{
  "win_length": 400,
  "loss": "softmax",
  "encoder_norm_position": "pre",
  "encoder_expert_mlp_ratio": 0.5,
  "encoder_experts_per_token": 2,
  "encoder_shared_expert": false
}
Rows from block 7 of the audio encoder of a small contrastive audio-text model, named by matrix and row number. Rows with one number within an expert belong to one neuron, the router's apart. Each number is 500 + 40 x the weight over its row's rms, rounded and kept within 0 to 999. All counts start at 0. Numbers have three digits each.
Before each expert's rows are labels from the 100 clips, of 14976, where the router gives the expert most weight on average: "top examples" is what is common among them; "peak in band" is the frequency band that holds the peak. Only what is clearly more common there than usual is listed. The data: notes from a synthesiser with random patches.
# router: router (encoder.blocks.7.mlp.router.weight, 16x320, trained with AdamW), inputs 160-239
# gate: expert gate (encoder.blocks.7.mlp.gate, 16x160x320), inputs 160-239
# up: expert up (encoder.blocks.7.mlp.up, 16x160x320), inputs 160-239
# down: expert down (encoder.blocks.7.mlp.down, 16x320x160, transposed), outputs 160-239

# expert 15
top examples: bass register; echo
peak in band: 4000 to 8000 Hz
router.15:480508570531531515497523535573489451526523445482498524514576543528496501536491560586441484509414515522516594534452454492520490478493478462485513525467540590578459425538561487492414500514457495507565501517450467540502538477511498519524499519
gate.0:566612528490472573533537508510515444501485421511531436478512492496451520513524483517434506536460520580525545499524411544518495547539472434478512496548521494545523437510505483522494554544476482429542594526485561486485504529462481530541428459
up.0:521500494482477502457545495549527490433454491506522555487555602497419472512518603522516479479493440527490498537475462515488575475550452479514482515498488484506484535488506425467495455538505504449552533566533496476467490555430506565510556563
down.0:441477508585414491472496455511441521470452579508452533539486508468476488576538593539525509471506492561492555510491553534501474520495494479538469494489550465487500534491459438422439543494479499495554582514547529476407464584470512520506525530
gate.1:476547458489482472487472518468434435539578490513538474449455607473485493541535551517486477505497491519495535450418534548502531515501437474471526497503551447482489481501543470459475438495495523496470466496460542542483501515492489519498463497
up.1:506541521558515490533560538469520550483508493497504523526501456525517508394508505512428449489474499480430508504450427511516513447480500516516509597500543500424478591491533489467436457503575401606507575522490451449469504610419520477537564456
down.1:456489517463425542565520418569514470496457532496525455573527435562518488467516456544510516504570534476497530457533569457445506557523505429582515553568481490509496510521503488497497508473524499551507474525508541540484526439469569511513507437

# expert 13
top examples: pad; bass register
peak in band: 1000 to 2000 Hz
router.13:510579501523468483523497519473543512576505454513500525500545483507546520522537562526517487502439516534479536422424514468493459489543457506515509447530470573495493486556479479540525435411557496512471392471542474505504471461510494535518527524
gate.0:546551517551520485472509476489496513553566461589480525409510523526490503499469497465580539484525462458488547455493443460503479542487492552479502466509520481510499440531558442527492604441484471505507549533563466460461504405511523549515526538
up.0:485497512523512524469485529547464555391448559442518500550547458464507499500538582533520500480461476585470515546495565424523512483521477472506462497525497498517483543486447489485450466571489538492480483522514509535544520458452504512473476426
down.0:543479452495431468566530518498509456436433508454487465509549531541533504417504445456465463473511417494470461457486541473456454535501476559497464499456448558493455495449553472521567451480499409584451545469469489517533502449420428480496517516
gate.1:478478532546499485572483553498520495552516513417541474536511539551514519477463517572509504502479494449554486537537549495508511464492489470479526560473486507473502524439521555456522462502531533496481488495538441489481494565531494533483474453
up.1:487520525509476526432497537479511569523480508534559563420493493481468500532460529517541490508479506541516515517473462497536498481571471514539423527581537534471487518499510482528510462476508455504550554459506478462529517475481518469518475575
down.1:502524534532488535525538511479579502466461517507480454523542501543590467486507473505482448545481512455547470620440479618582498496558425529459538501438519488449529472529534577446527504537475428484490523556469419467533519528488420488424455445

# expert 14
top examples: echo; envelope: pad; detuned saws
peak in band: 250 to 500 Hz
router.14:608521504489504494462570549451519541490584521457519526524445536494504507505532494497526528492455493447473493549477532548447501571504519537510530462485491455498514484504521482485571583520438487489477522476520550447507495514544538444487576493
gate.0:621468527523496516468502507526492580468456428520488477478587509567532492511526483474468507442436513487500462463519477482560541506477432565408422554502448540547478500504483484488484542520509482575477499508462533508482471509520480496561474529
up.0:548466451420455497479553467569442523492495538508529503534543545537504524471532457428464537520495509497509517486537426561546535537488440474482419521474393488490443535471552484455445491490430461492465442504495492520543507527486532492539457568
down.0:444484496521569504451484514460482412530476406515463456525538483523510399460610506440543482536525567454524513451533494484495519509432522429538477584449571402451449507524538488475527532549491421558503448438474454495456549457595535480479498507
gate.1:505481465486530536513490491488548446541466529525448527465508499465552535518456496499456489522588529506443442534610495445556498501513473496446540498479558512506474515494461450608555474478526507495479468522445464495465447482527577537471411468
up.1:500507440574493555498432525551485383528509451532508492450441477515533559547496500489574497559533548519526449494489526501510497447494520517522517451483595513485513475484533493529514497455522453523498516557463563478471472521575526532518451496
down.1:444492579479571516517483512445460511474466527487547477473424409458494475504507481539584569466505555511449473519537527505463478554514474503536487459564520492460458434520574501471499560510454464493384483519494527519488466499472395471532502432

# expert 1
top examples: pluck; drive; no filter
peak in band: 4000 to 8000 Hz
router.1:495516539441443532443509490460507451492479489543488529507509458410547461523438452480513489405572437538553476560534548430589567555490449505538532462529456492488496491511467527520535465440463480560575498581447509487514547509462511497474513495
gate.0:535510536459463604550574510479559486507472533540483472482525555521487480511503545476519547478497516504575517513509535515531511495480510537508546524378488447503475465499509429535411547489430537463545522454506542554514465490565499468525465532
up.0:537537510489527560472405561527498491512558478429512454482583473451463569496489502480506472500537484430508516465501490513489536573459517563527479530556506543495532542489482514519531460440526443508441534502483493495515545535403549560469581492
down.0:484573564538464531520582550473527473446527496519446494512524472566383458453446507500454515495544525498522531461527517449429522455501561507520526501450525426494467441548550464495465499485546527464497441484470500549492497473546490510439427459
gate.1:574559526535418481519465492510530545468525587531518499475522604516548530535480462504462511413450522556526413521489498541527455546514526373574446453518560514511467543446441554585464539492522525452496522512473439454551581558490467470474457509
up.1:514535526483404507480465458446560555455523601511503498503486519462557483518537453471465511460496474508504438503455546528481450586513545421521512472588568485506442514422508552517477527497557470490511490530475439459560508548524424430479487514
down.1:398497485477468509551579524501487459485514483503536440463561506465501466466493538527508481546503576531472462543455402496517527490512567446455474459486493535507528492452527487496546536592495517475546540513420538531514442467490502495542431517